{
  "train_examples": 45211,
  "norm": "batchnorm",
  "activation": "elu",
  "adamw_lr_other_params": 0.0011,
  "steps": 4900,
  "epochs": 6.9,
  "lr_schedule": "wsd_sqrt"
}
Rows from block 4 of a small CTC image transcriber, named by matrix and row number. Rows with one number belong to one channel. Each number is 128 + 24 x the weight over its row's rms, rounded and kept within 0 to 255. All counts start at 0.
After each channel's rows are labels from the 100 images, of 14976, where the channel reaches its highest value: "peak on" is the class under the peak; "top examples" is what is common among them. Only what is clearly more common there than usual is listed. The data: short English words printed on busy colour backdrops. In brackets: how many of the 100.
# convs0: first 3x3 conv (model.blocks.4.convs.0.weight, 240x240x3x3, each kernel summed), inputs 120-239
# convs1: second 3x3 conv (model.blocks.4.convs.1.weight, 240x240x3x3, transposed, each kernel summed), outputs 120-239

convs0.226 [138 144 147 139 106 130 119 112 122 147 133 130 155 126 122 108  92 117  97 123 154 102 147 112 179 127 207 123 192 121 125 157  90  99 152 148 154 149 130 157 125 127 117 104 110 162  97 121 203 147 124 142  50 143 177 113 143 120 121  93  90 145 127  93 165 117 118 108 111 127 125 120  67 116 125 115 120 116 119 138 146 114 120  77 125 132 139  93 115 146 130 160 137 126 168 123  80 135 124 121 136 144  96 134 120 107 143 133 139  97 186 139  95 133 110 151 120 148 116 163]
convs1.226 [113 154 100 166 125 128 154 142 169 144 143 146 112  98 124  96 107 171 146 145 135 157 106 121 110 139 101 105 138 157 110 129 146 148 147 168 122 122 102  99 154 165 126 134 106 130 114 127  84 121 114 122 170 129 120 119 123 123 109 123 129 102 126 102 119 113 138 116 176 134 145 151 126 132 145 120 135  91 165 154 144 113  99 129 124  98 139 123  78 100 133 119 169 183 115 169 130 128 121 127 156  90 101 138 146 103 148 139 109 147 129 122 119 113 171 106  88 100 111 128]
peak on: letter e (34)
top examples: the letter e (71)

convs0.62 [116 128 117 129 112 155  97 109  89 146 127 125 134 138 163 141 144 104 139 148 121 145 120 106 139 125 124 108 157 134 136 118 148 122 167 161 137 157 114 122 128  90 129 117 102 115 154 135 166 159 127 218 126  65 143 110 105 132 135 105 113  81  98 113 132 133 154 128 121 101  99 106 109 138 102 115  97 103 121 157 144 176 152 120 149 110 139  69 146 103 114 111 121 115 108 125  96 134  57 128 126 157 151  89 106 143 114 162 115 129 142 105  92 109 125 157 124 137  96 182]
convs1.62 [ 80 140 109 147 153 148 117 122 160 147 122 116  98 122 123  94 146 152 119 131 155 137 107 163 112 100 152 108  75 132 103 143  80 133 103 134 136 147 127 131  91 126 108  98 134 100 130 101 178 132 132 134 127  88 111 136 114 135 131 132 148  93  77 145 125 140 103 129 125 107 137 173 141 154 144  93 116 148 118 166 162 182  88 105 106 141 134 149 117  76 141 124 152 144  89  86 130 156  89 173 149 141 151 136 138 137 157 118 152 117 132 146 170 155  81 114 130 127 159 119]
peak on: letter h (48)
top examples: the letter h (73); the letter i (49); the letter s (44)

convs0.156 [154 123  89 100 119 100 164 113 175 137 151 117 160  88 146 101 111 142 135  99 125 146  86 144 135 127 133 134  96 146 100 115 144 181  95 144 115 116 157 109  96 133  91 143 144 101 122 122  85 155 143 137 171 148 122 125 165 104 125 108 101 146 150 143 129 149 139 147 165 125  85 144 145 174 104 148 144 137 133 117  90 140 155 123 104 148 134  99 149 162  63 113 117 128 157 143 135 125 147  80  88  81 136 113 139 123 137 125 174 141 162 151 111 147 149 121 128 156 124 127]
convs1.156 [121 159 152 109 110 161 127 152 103 150 144 133 119 152 135 137 108 139 109 151 159 128 162 127 111 135 105  94 166 135 116 136 126 107 174 159 127 150 121 162 146 105 134 114 120 148 119 120 118  96 114 100 125 161 116 124 103 148 122 141 116 111 113 102 112  82 116 157 150 108 166 172 118 130 118 131 107 127 133 119 131  89 104 146 134 107 147 136 149 129 181 137 169 114 113  94 136  96 130 118 180 140 109 171  94 121 126 160 114 140 145 113 161  80 160 125 143 124 126 112]
peak on: letter r (43)
top examples: the letter r (96); capitals (79)

convs0.133 [113 173 133 149  98 121 139 129 117 120 166 148  72 119  93 121 142 117 133 119 119  78 136 110 105 121 123 139 104 124  89 130  86 122 139  94 100 106 113 170  75 136 156  85 139 117 135 129  94 143 147  93 125 134 131 110  95 139  94 131 150 171 110 125 127 116 150 114 152 141 135 114  93 157 197 132 112  81 137 147 112 150 122 170 143 122 159 110 132 124 123 103 116 154 145 150 112 130 193 164 117 115 122 134 126 145 116 133 100 106 156 137 131 144 136 116 126 159 126 104]
convs1.133 [153 155 117 132 144 135 142  86  90 128 115 136 104 159 152 134 127 113 125 127 118  87 147 159 121 127 118  94 161 152  82  85 149  82 136 146 144  94 128  78 102 117  99 134  97 138 128 120 133 107 119 139 125 171 105 133  95  79 122 148 104 155 163 151  95 102  82 153 132 104 143 168 142  92  57 163 130 155 124 135 170 126 132 123 114  98 139 112 123 138 145 129 156 133 146 148 124 135 120  88 108 156 107 114 121 132 159 162 125 111 146 139 157  86 121 124 144 180  65 117]
peak on: letter y (53)
top examples: the letter y (88); the letter b (40)

convs0.235 [142 138 117  87 137 121 158  97 115 124 139 112 101 117 145 152 136 153 191 136 114  75 123 115 160 114 152 115  65 157  91 155 134 147 130 116 121 147 124 153 142 168 130 102 179 111 155 132 161 141 110 116 154 101 145 152 134 153 129 123 146 105  95 101  94 121 149 143 132 144 174  88 135 122 135 132 104 152 128 124 145 129 139 167 133 128 125  94 169 112 115 124 117  90 128 132 161 120  87 120 182  71 123 126 106 173 165 123 154 137 138 118 112 136 137 125  92 135 131 151]
convs1.235 [114  99 126 157  98 135 126 171 149 147 149 140 114 118 123 138  96 108  90 134 159 162 100 129 138 124 120 125 136 111 109 170 116 106 125 153 126 118 137 132 125 111 138 131 127 156 130 147  91 145  99 134 159  94 165  98  90 159 135 100 107 128 151 170 175 135  89  87 103 124 110 107 118 123 129 130 120 106 104 162  88 163 103 141 137 119 109 152 102  98 171 121 146 167 141 107  88 124 169 128  98 174 113  99 122 150  93 136 161 126 163 126 146 127 133 176 178  70  91 119]
peak on: letter k (27)
top examples: the letter k (59); the letter m (32)

convs0.8 [116 138 143 124 154 132 149 122 123 154 109  96 116 128 139  97 130 111 132 116  95 104 141 143 148 115 165 143 135 131 127 155 129  69 116  90 122 117  98 110  71 102  83 107 155 101 139 104 124 105 116 122 136 107 114  95 111 136  96 135  60 129 112 149 158 144 137 127  91 101 109  95 132 117 143 104 113 153 131 165 118 133 115 109 105  80 106 136 185 130 150 124 122 100 137 101 148 108 120 149 132 137 111 108 117 121 139 106  90 100 145 116 131 137 111 123 108 117 147 139]
convs1.8 [147  84 118 142  82 183 121 107 139 137 132 138 137 169 127  84 141 158 113 140 134 111 116 158 179 138  95 146  99 155 129 136 142 144 109 105 105 155 128 130  83  85 137 136  98 151 124 160 166  93 143 195  78 142 131 132 145 127 130 117 123 108 118 173 136 118 110 107 124 137 141 122 165 104 118 145 110 121 151 118 143 129 166 160 168 150 141  98  91 158 100 118 113 105 139 111 158 161  97 130 115 135 157 137 140 144  95 172 165 115 120  83 136 163 117 163 169 108 136 122]
peak on: letter r (40)
top examples: the letter r (100); capitals (80)

convs0.209 [118 143 154  96 169 107 127 127 117 142 129 172 166 121  72 118  78 112 130  91 124 124 138 115 107 156 151 116 174 120 136 131  78 159 106 106 100 121 119 139 150 141 109 123 122  76 140 145 159 142 105 107 113 123 133 120 142 104 171  55 135 132 127 107 149 148 138 140 129 129 114 143 114 186 162 138 106 107 137 132 140 123 139 120 143 143 144 169 113 115  93  89 123 143 132  85 115 135 141 119 120 106 145 143 146 142 143 100 130 111 137 150 106 121 105 150 158 101  96 125]
convs1.209 [156 102  92 170 109 142 143 109  92  87 106  94 115 131 129 135 137 132 127  61 161 151 140 112 111 108 132 123 134 127 107 154 139 132 173 152 135 127 109 114  65 171 134 133 135 203  83 103 122  86 121 155 180 143 139 157 134  87  88 147 102 126 123 120 134 132 101 140 146 104 136 146 146 119 106 121 113 124 117 101 168  92 105 108 126  87 170  81 138 107 138 161 145 137 129 164 138 113 143 131 152 140  82 128  92 107 130 120 104 146 128 114 153 104 169 130 117  95  99 108]
peak on: letter y (30)
top examples: the letter y (58)

convs0.68 [121 144 117 109 152 171 149 100 129 143  80 100 141 124 165 112 123 169 166 127 137 137 112 159 146 136 146 154 116 106 136 174 150 135 161 100 138 135 126  99  88 110  98 107 148 108 145 118 130  54 176 131 164 113  96 101 100 116 130 124  68  69 116 185 106 102 117 121 108 103  77 148 135 145  78  98 142 119 151 129 103 140 147 120 126 129 127 123 151 124 133  87 129 106 112 155 116  93 101 119  95 146 136 157 119 112 135 116  98 130 130 135 126 158 114 101 119  90 147 176]
convs1.68 [120  92 130 118 120 101 148 152 122 150 128 103 137 153 130 153 174 128 121 153 111  67 116 166 164 122  92 110 155 132  63 183 125 110  81 124 122 117 127 134 147 166 140 125 132 139 132 122 144 101 130 134 132 157 147 135 172  96 140 140 117 137 153 106 124 134 124 155 140  92 129 117 142  97 140 135 157  96 103  80 133  82 143 126 150 109 156 141 119 172  78 139 107 133 145 134 118 113 132 144  99 108 148  91 126 130 125 117 161 151 117 126 118 133  96 136 185 150 112  94]
peak on: letter r (30)
top examples: the letter r (91)

convs0.87 [102 157 167 134 128 115 119 124 103 111 132 167  68 112 105 104 110 135 128  99 121  90 141 104 112 104 132 125 118 134  95 119  95 102 121 113 104 110 128 160 112 129 158  92 108 127 103 162 106  94 163 110 115 148 117 135 107 122  82 122 183 166 143 115 118 108 111  74 146 122 116 115 102 133 188 102 113 149 110 141 114 139 117 145 128  97 144 146 135 136 123 150 112 168 131 143 121 147 198 109  96 126 139 145 123 117 103 126  85  85 136 120 122 133 126 166 126 137 124  91]
convs1.87 [125 150 102 150 154 128 149  97 122 164 122 149  84 128 138 132 149 112 135 122 142 107 140 142 115 169 150 138 167 139 100 114 143 118 154 161 133 101 144  86 106 160 119 133  93 131  75  91 153 114 117 134 122 127 121 129 147 123 110 102 131 129 111 138  95 124 137 144 139 124 112 105 121 111  72 141 141 132 116 108 146  98 153 117 104 171 117 111 121 121 137 115 153 105 126 170 117 138 116 116 154 136  81  86 154 129 141 130 108 162 120 140 122 111 133 125 125 129  87 112]
peak on: letter y (26)
top examples: the letter y (72)

convs0.84 [126  94 170 141 130 134 124  82 116 126 143  98  71 126 117 109 135  94 107  71 177 135 117 145 145 113 115 172  77 163  80 113 130 153 118  94  75 116 115 136 114 138  91 118  96 124 150 131 113 133 128 120 126 113 114  88 107 119 125 113 143 139 171 132 168 131  98 127 180 133  93  84 118 187 117 108 129 107 133 158 136 122 132 120 162  70  80  69 161 130 187 108  96 151 101 125  98 100 144 121 121 119 123 125 128 105 150 121 143 151 142 103 127 134 126 151 141 149 141 143]
convs1.84 [146 157  98  70 154 148 139 169 143 110 125 166 145 128 111 115 128 124 118 145 157  82 144 135  97 145 119 120 176 106 115 148 145  96 183 136 133 119 136  61 115  85 197 129 119 153 107 100 151 120 124 134 114 146 156 166 127 148 115 139 105 110 100 143  69  94 164 134 148 109 140 134 120  89 158 125 157 125 147  69 133  87 116 110  84  96 150 143 110  81 146 160 132 105 161 144 171 105 142 122 170 127 139  89  90 129 109 152 129 124 139 140 168 133 155 107 134 113 114 104]
peak on: letter r (25)
top examples: the letter r (52); the letter y (27)

convs0.27 [130 147  83 131 107 114 112 128 122 120 132 140 115 139  75 156 122 126 169 139 140  87 140  95 128 121 134  99 151 168 104 108  88 126  70 123 152 137 122 155 136 107 136  90 207 142 158 112  47  86  95 141 113 116 147 129  65 135 112 135 129 101 122 117 121 148 121 110 135 100 121 108 112 158 148 101 104 131 130  89 140 161 160 119 131 130 107 125 173 145 159 127 137  94 137 140 114 117 121 125 156 143 153 134 111 134 138  91 147 122 127 124 147 164 114 131 118 141  98 124]
convs1.27 [ 92 143 185 120 122 127 152 138 123  98 117 177 138 111 222 131 101 149  89 139 104 145 122 141 107 105 165 152 146  82 132 131 154 111 198 117 123 124 133 127 115 155 122 122 119 158 126 165 181 140 109 134 176  93 118 110 110 138 131 140 149 153 142 136 153  97 135 121 127 173 109 148 103 134  98  77 126 137 155 112 118 136 113 157 122 111 118 171 103 134 136 133 103 146 128 127  84 123 128 130 112 114  93 139 131  91 137 127 129 132 144 108  90 104 114 141 120  89 142 166]
peak on: letter k (43)
top examples: the letter k (87); the letter c (35)

convs0.135 [113 124 153 113 127 123  96 106  94 134  80 117 124 129  96 146 172 148 108 125 116 151 189 118 108 161 122 111 185 167 109  95 136 136 146 112 121 124 136 151  75 113 103 129  89  97  99 117 112 117 102 174 120 129 132 144 115 107 100 114 176 146 144  97 109 128 121 119 132  69 155  94 126 141 123 155 132 120 135 138 154 139 112 127 143 101 129 119 165 124 117 135 111  95 152 128 122 126 179 133 148  90 124  98 131  93 121 137 117 127 104 111 143 108 108 147 128 134  66 150]
convs1.135 [137 184 163 124 157 170 106 161 145 136 177 106 102 120 151 146  61 113 109 141 137 111  89 118 141 123 126 146 119 144 111 148 135 164 163 147 141 129 124 118 140 150 137 126 153 152 104 141 120 175 126 122 127 177 172 139 153 167  99 147  80 128 115 139 155  92 154 123 163 159 155 138 136 132 149 121 148  97 103 120 130  95 140 175 128 121 163 168  96 110 162 105 131 121 120 110 134  84 108 129 167 158 119 185 109 145 126 126 115 134 185 142 149  91 121 118 103 130 132 112]
peak on: letter y (46)
top examples: the letter y (73)